A small contrastive audio-text model, trained from scratch.
Model: encoder activation gelu, encoder width 128, text encoder moe top_k.
Training: 5500 steps, batches of 128.
Rows from block 3 of the text encoder of a small contrastive audio-text model, named by matrix and row number. Rows with one number within an expert belong to one neuron, the router's apart. Each number is 500 + 50 x the weight over its row's rms, rounded and kept within 0 to 999. All counts start at 0. Numbers have three digits each.
Before each expert's rows are labels from the 100 texts, of 14976, where the router gives the expert most weight on average: "fires on" is the input token at the peak. Only what is clearly more common there than usual is listed. The data: short pieces for a synthesised band: melody, chords, bass and drums.
# router: router (text_encoder.blocks.3.mlp.router.weight, 16x128), inputs 0-127
# up: expert up (text_encoder.blocks.3.mlp.up, 16x128x128), inputs 0-127
# down: expert down (text_encoder.blocks.3.mlp.down, 16x128x128, transposed), outputs 0-127

# expert 8
fires on: "c"; "r"; "t"
router.8:456501443478543546379467497587420491440502504463418492434495488602549495521527516379590462541432506579489467432467518470477490511467481434581488533529446414572532430464521560529481554515424557517518556379577433476488458556536462524514513466583475548559486445529475493581538507543489480476587556604508431500540524398473456457455454526509563487511554520514407552436497512520487538441435
up.0:518540504605541464461480455523450458476468549482438507451563471610558472503482458447549502555492560570477560435468566424364545547447454391552612570527555415555571494434530480529574564494492443420505454467595504544422463508556518476538491461481525503531439452538388393479477551529410412487511547509484501495522426531512522471486558494509504534506485516523513415442439541445467519488523
down.0:493473462542515494409540483507423484472434458465530411453529419625501563478538491468468485547460486556452499572516657452554441423427453463516433461546431385584477553418486538449469496462473510562565521471442477553536512506524509627515519479502504494490459469552518461438608535453514549444503587521514440511579542595407443492531525539453495517545541525507477500502502549527522437413482
up.1:528440504637492632466532442497472467499448436459476466559496557531444575464443535473476522504517545489438563593474495465443467490538488519473554473526499417524501524495514506480550520469410485467521531399459555559521407515505452435479552481449567486442453507549559551554557454442440457552583524555362499458523513603550523528509563581508397508512516566479516439539494402477461520471609
down.1:482500471469491469535509558547472468473610520551533495650493460440480502525558551463534486445497495470473491557557542578579498473447517417533381487452426630561501513542541550515460441600418442572510459528451446486547499515445456540505410493597396535459591522558498539520506583452526560468468495469490476588500533499448536430452417454508540447485454506460460549545482506574513449502429
up.2:507509449450489457434503504493493560529506450516460499499522462451449523528505485614401509480514417507471538467528476474529401459449540436506416452473423524561468563459455624486473478506477467536495550569556591414503569466537482599475565623508480406495514518564434462531595562494509585396524482408525432512495469602543438511538500554469547576488518409521563512478497543431546470545491
down.2:646456531442481527561412491477494562558542563583507619535473511328502399474449526508524506442467508442515510471507425443526521528540496500490499452450554530556531474495538460540466571590556500416450544548509530381466486496510520419458513532533593486418585467447507596491446470494501510479402443499573515480401458429547537525506461507517502492458453540499541479479548481425523484508471
up.3:511443489507378520507440483396476577517406507552516535568504590416512471410531555581491491453568496382551462435551460461510489431498470519482342433514465458539480562445528446480461452514593523573532541480402513465517494469467452476419539582534525513449532544470483540510434453462454583537452453473543537446482566473490616534543445447558485518501503535510461534521543503487544559544458
down.3:496545544430470510593470456447575495509492528593430545465461555335534423469448490546492462458593518489560501485517455562503553501553532599436502494477554514471508467567511440472532505652528502417431477540419531499483492479513543432515492515484466505450485479373520504563365507486526428589481422536457579451430487454489626530511477487498440520501492463517511479514487472518498524573544
up.4:521454507535519603515525441499555550480457521489495519496508504458444514492493524553403547519498450485544529649521520533670506475482533592424336506498511526567477435476545437533508503501614548457532493522402485471506461496548507510492477518481390452480626520493575540582555515460517455497550516528482435489513550511494509484521506571463343496493535516482502512531535489578464406472471
down.4:471511582321524461549558468551558384449575497533473570598508468382499534522563472556513551529539498543455540589491488479373534602504456435552609501466534588421536444491441463547507566563435444463484492487517496451429506474457542512502468499568485535538496518507487483562513471491539470572460506495432568455463446502498428495485516547584522501461468511461476520557485487537461424540435

# expert 5
fires on: " "; "m"; "p"; "b"
router.5:555529473532502515527550459503553462571570531491476478497510582473506481448395498476419522461549560406485569484438474500517561553451554503495473514530579453562535523517538418547538493470588571430415393537520574445474444487529479431578508448394528528455432471461434523471462510555548388488504472476450553545376498501599591432532544530435442544534531496518543435536513451434519453516568
up.0:536528496516513591562489503525489571522490504566496505481452488445557513466529575500486524520439385482461499530472522481459476474560504466544399438498438446582519434362548518522354553530499537523501489465439439481504477469531510480421450511542530525431514455549540596624489442448453529561564566498573400478515536551418458540536498583466461465555472636531439514448571492462511494444472
down.0:470513465481443510525469432495447404462449427507512511574468463513567482526507573488548459473439418590470442564536552471525482466610487427554532440535435497481427425488489588482496604581366472517593561445477451547446559493469487503481509535607471534501437493520533552553518559417481573579451582500454467476523402577425459479453417575508540451495510535473479531510462546527522524478483
up.1:533515514511531587526479517515503588539494522584458536476461482440529479442522578493484504515440408474509510527483502462468494483542499445546376440487444424585502411345544508533343560528535550524476476463431454480495475487557503487444458504527525527456491450539559597622486447483464524539551565500578404478513526552445458528557508577483476444545473613518431510451599514493501465455481
down.1:484529449484448478511457443492460417448456415488531489578473453504559507514527554506537472466471427610467457541557551467549476455624491410565536436550462505486427445476481593467498609584380459524600585465477460544435578478462510507499514544592467514533437498519542538544498572406473571577451547469456475492545418572417468475452417544502542450486525506473483518517451538547534510499493
up.2:579424536470560523448547523507498613493491504484452628447578512457404518489483465526434573549435419481456540566498456485507553543493488497450338424458516472591499433445497487528427499566576524485456487535522512456469506447597491580528530499487513420461475465456494542533581400532577493487506505523536463496489616545524440529559506570517497482598478506438503526545564520467465434425479
down.2:470475493449569500466575539580524451474483456478504535578417506559484527574425541503457481496478444540523546538503467587596409501489505412546469495565451543480446398488530520465453542578450492505581584501541505389506489478472463540541524482549432503454427556537577557526525577482533473455517504487574462559570469534436405366538523570488488429470534480498432551508579456577520419461428
up.3:529519524521538566528479515525473576508489528595468570503493478461543468451525558486483500560405419484507509513479508466452504495527473431536390445511467424594515404345545506541374560549549548519483484455437443482474488495579521488459455495526530535472494440513540588607474442505466525553570567507601395485529538534412453508540491568485481455544478617509439511452585492500496464425470
down.3:476525475489446496516443449504460402447463402513515512566475436485551488499522553531526447488452416585467441532567551489547432450600483405559529459545450521490458443479486599467510585568397458521629573478479468523452612489453523487477510553599458533528473510519558515534489560406432575569443556459484466496554428600398454475481438543495540452462521515485473514517472524553542484498486
up.4:467475426486551353496476464516472553518536493458476448504601475478373456501585479585385460517477534531489479508486398489490428515434514489467470473478494645506411541550442506483454458498593475508514564599546486458490480484538524575473491505500451440539538491502408396487531496564534468434531503391522450540480493524495494532530395476590533510504577423448539464499498525500494472564589
down.4:520460521484506503516507530549519471536439485492562453535482547402540534438450427502536470534518466496469605533502433490426425534485504386602474482605490529487575475470546458510462589503470537479523520515615529411462384531482466458447585475469490522495454519459501438479503553510399409466517458450520558520507431618372540432470527508533496494516487603529485531526602411502545550519559

# expert 10
fires on: "o"; "b"
router.10:525505483423498449419463524484571492513500470462531472483546473386538521477552425609488521480564511537514506376537500443529497524470523546521428509478515472482569605474443526464555507445557498487469553590556496443455549438485548496441533535445471414492534508492476441414502494494491470426518428486435556380516400466656511528514533535505484628474518435531573470515446500426573474586494
up.0:497481527484576485440483493475498508520420496588492483555614347459504517461513428509447541590445428657548552499445529421478472479462444455487488436458532447577422455417531547568524555579499470518463548601578483456472558457607532450574498472468463508512487488421504501460468516541539478494485481465520422519509459520481464427519501576571530463516528393467518469501519438519428446460489
down.0:473563520596532453571480521513495538481482519511518511536550519510604469562360553503421476596548514445544464490403472528463527537507509469496510490580474519549516424523608509567466536464543518535482530456438497510554417564553496554575410490367487419492410408566544480483476529465500465503522553486485473563510473493414560494553555567497521484482557555522489483404489434635529420496479
up.1:472391433542560490508523471470439538481501453578472513525564495490380536489492525510472577569424457466519524554488507505523477480454463521473411441447444566575406504536529580522454483542470505581485471424467505498485558561571355601511490539583465482474562495538419548523614456555560549483450518478443403477463621548547468462467451545514564471548549476436514486539527547515441459486474
down.1:478548441523496479460491517488484522499586437631542373583492466313513567469553548582480529464521486455543531452513559505514461481402538495555441477507418498555499556569513649526504484466418560597448440481449507468472530499483417500519432533464479483459506523557407546434548519468458601449489490385465463507474495530542512466474479525453503508535550551527528501525499546450513471547499
up.2:468408479509435475481472433445504487504394457481414535555525538550378504486502494544425455476508481533538469535568558505598501451524495530396436503529502562471455507544451498470569424543533466447612572481457515594540597498489493541570563540514414487511533550431533444459530604480477506490452452539520512483546514552492581494546424519608552480472591373452517491556517539533485419521500
down.2:464495479526502534501490431443444570568465533525435585541530516576419439426513527566375447523431397489605489590522466528524523490550501471494417466484453461471464465440539516479446461551575592490540514471425554515536533537558498540498497563555465482512409453506626493602456528543431517516582555488584439465555540585401501490573442520499508468535537513525442523453520514500472435464555
up.3:460486473478453414484460447479510452477410445485451503532524466542466497482538461524475469459524502600520464513582601491569510471498492454437476501505530596459455517582455526499606472555510426469541571515500455566462623473471524560579508537533407472593562556442499389451494594472490503480390480481483516502555518524493547468512412481608561510463556370479552519565436587527507455513486
down.3:490483482509557556510503477463465555515456545575379600535550509520409432429499506517417499559428444471584491560476452528507494466466458439500394452469456433527462455416575513521444505575596577525486516422464507455492537553590537532512472581560507503489464427500563497572467498567480503523520566478628453461521591557400495485544480545493502465542536566504434545471560469516473429410500
up.4:494383430548545526512505459460405541470490455554470500528567511486398527505498543495472565585383454509537527566464523505528471485452470520465428456457446526583386470500525575528467472520448518572479453389434528502500557571554405550489513555619520500458558496535434538545600507542554548479462501477449387488438592566540465475474452539504558488542562504439486520524541527570445456474463
down.4:516521455528522473451498545523482514454587445632510375562507453357514582476550521532506577454519503482539511427527546511507427453370548451590457476500416518534517577567468609520513492418455547595434457469526490449455569516479433544508468548487495449449546550522422520386567488496499595420448486415466477509467512514554491472450506483469535481500517536525557500538478536466505476548460

# expert 2
fires on: "r"; "d"; "<end>"
router.2:479469446491530531380490425541483548509450467472433514423467519481490534465546509493485509542437434536528474527529549489558451456478497495503391496470416439626438471428479580512488508576492534555537603440474401426537523495518406518466521545598437538463602511483546524579561512528496538416542501573527399463630575498467498479479445550543505497552533488480436574513539514567501467473423
up.0:523577484461530501474534540530559427456551549483563557481477428398521513552419504495478470473439445541475489528487479552472540491609577500511572518517474547445473392559556506505495500536453482453497453549442515443519520458497523520491475454512446492492441538413543567571432512468536485632559511445464509552311397502496469475457499508410463386452508554591507545412520460486481511482574
down.0:474564407372516487466490548495590528496429554431426461504491554469477516560517500581492484394541530460478440437564447502477461462418575489539463485546472490483457506462470508455469556484511511552504597538519455499503451442494610518456541525523416496445501548431568507531497551462621519517550481513572519418480496378408485532540526462531417574511596528531442546514494527474597520509393
up.1:462667473447449487513466507499449528549546495576536570468471506421577491550461617496494456376461454489492470508522442465456584541570588426487516477519442602458499443514538513578454583531483510505432500561567440483531422446537510468471414559542403500489460463440458538491460495436491531587546533407532454531452413478476512446508465474430498432468484508528497549439518508440506582508513
down.1:450643424421469446532469534500557452513457530464402455568477507399479501487528492526452452452544460467457503393503476514628456471549551534506500488564471487558490544474463542506519548451438486580513573539483437496523437464438567491431547580493372539470487523526542516521483558463525518456499528538540479438491421408376516462502535482519499623450575515482485515485419558538549519573446
up.2:504506531557456512558510466552506399475450486465499438491458468510585490530488559407639430476525603536423464478565537490470511509477476473440572585543558489396544509543436449453510524474468481458549452468656475614496482477454539488515443425450496527507472579513517455382495593443443434573433500562465603549494467464493619473484528497486504468498527445517516468487468465496469527489522
down.2:580498426535481560491519482534413439509448504451546466678480488670521520532439516440564520460521508544461468532526573502442522416548533483509521430479403397487467518551505526432536516486351506476552564428431436463567467511485469503473560443583535461480505474467534494557558477451574518488506510621435469492515462525498443569513482451486472459552528511518543488497495525526527582455489
up.3:534428476451507468541485383482609509507551452431578473419550497363533485565495464568441511542494487513512492518509491511539521510504538561448479554458485533521502550512531531444578479467495444476561493495399574393492515496541533501413590537491435482475621574549478464552530604475504559470465416521453441406492459468579553540506564494474449584447511406429561466511498568464488481555531
down.3:573480517554484540507452513597499495502525423587494480406448537566501563406477535490547504471522450499480515489455529520466501485559498440628484522524482523462493474549515480522601586490463516527544423375578433527465451453484506489525525460502517451449511545522525540545479489394484568479602505532438512432534632478435512535525577568490426370515405534534501483548518505470436506495369
up.4:550433431470553456577503535482574522447564518360461431409579537549469523456487417505463555584487476466508503541547467493520525559470491568506556476486540546555504545591511456491574496514528469466487378537512486482548407564611524511503508571520463503566568526500453505599517505516562432571590460567427514374457581394511540542463504458486504462531475452523495512554481575524508509474467
down.4:592461565513431568482475499467510533489500450482571536349517509485527440525477540509516435504446487448548448530513515559471606512572466638448493495452491497492556429521528478458459513509527474528483409426461466538512533520526548467499620518597467472422490546447617513650460439524539489579556513546455475385496459440514513535504431523480511448491420520534483536480553543513483484424422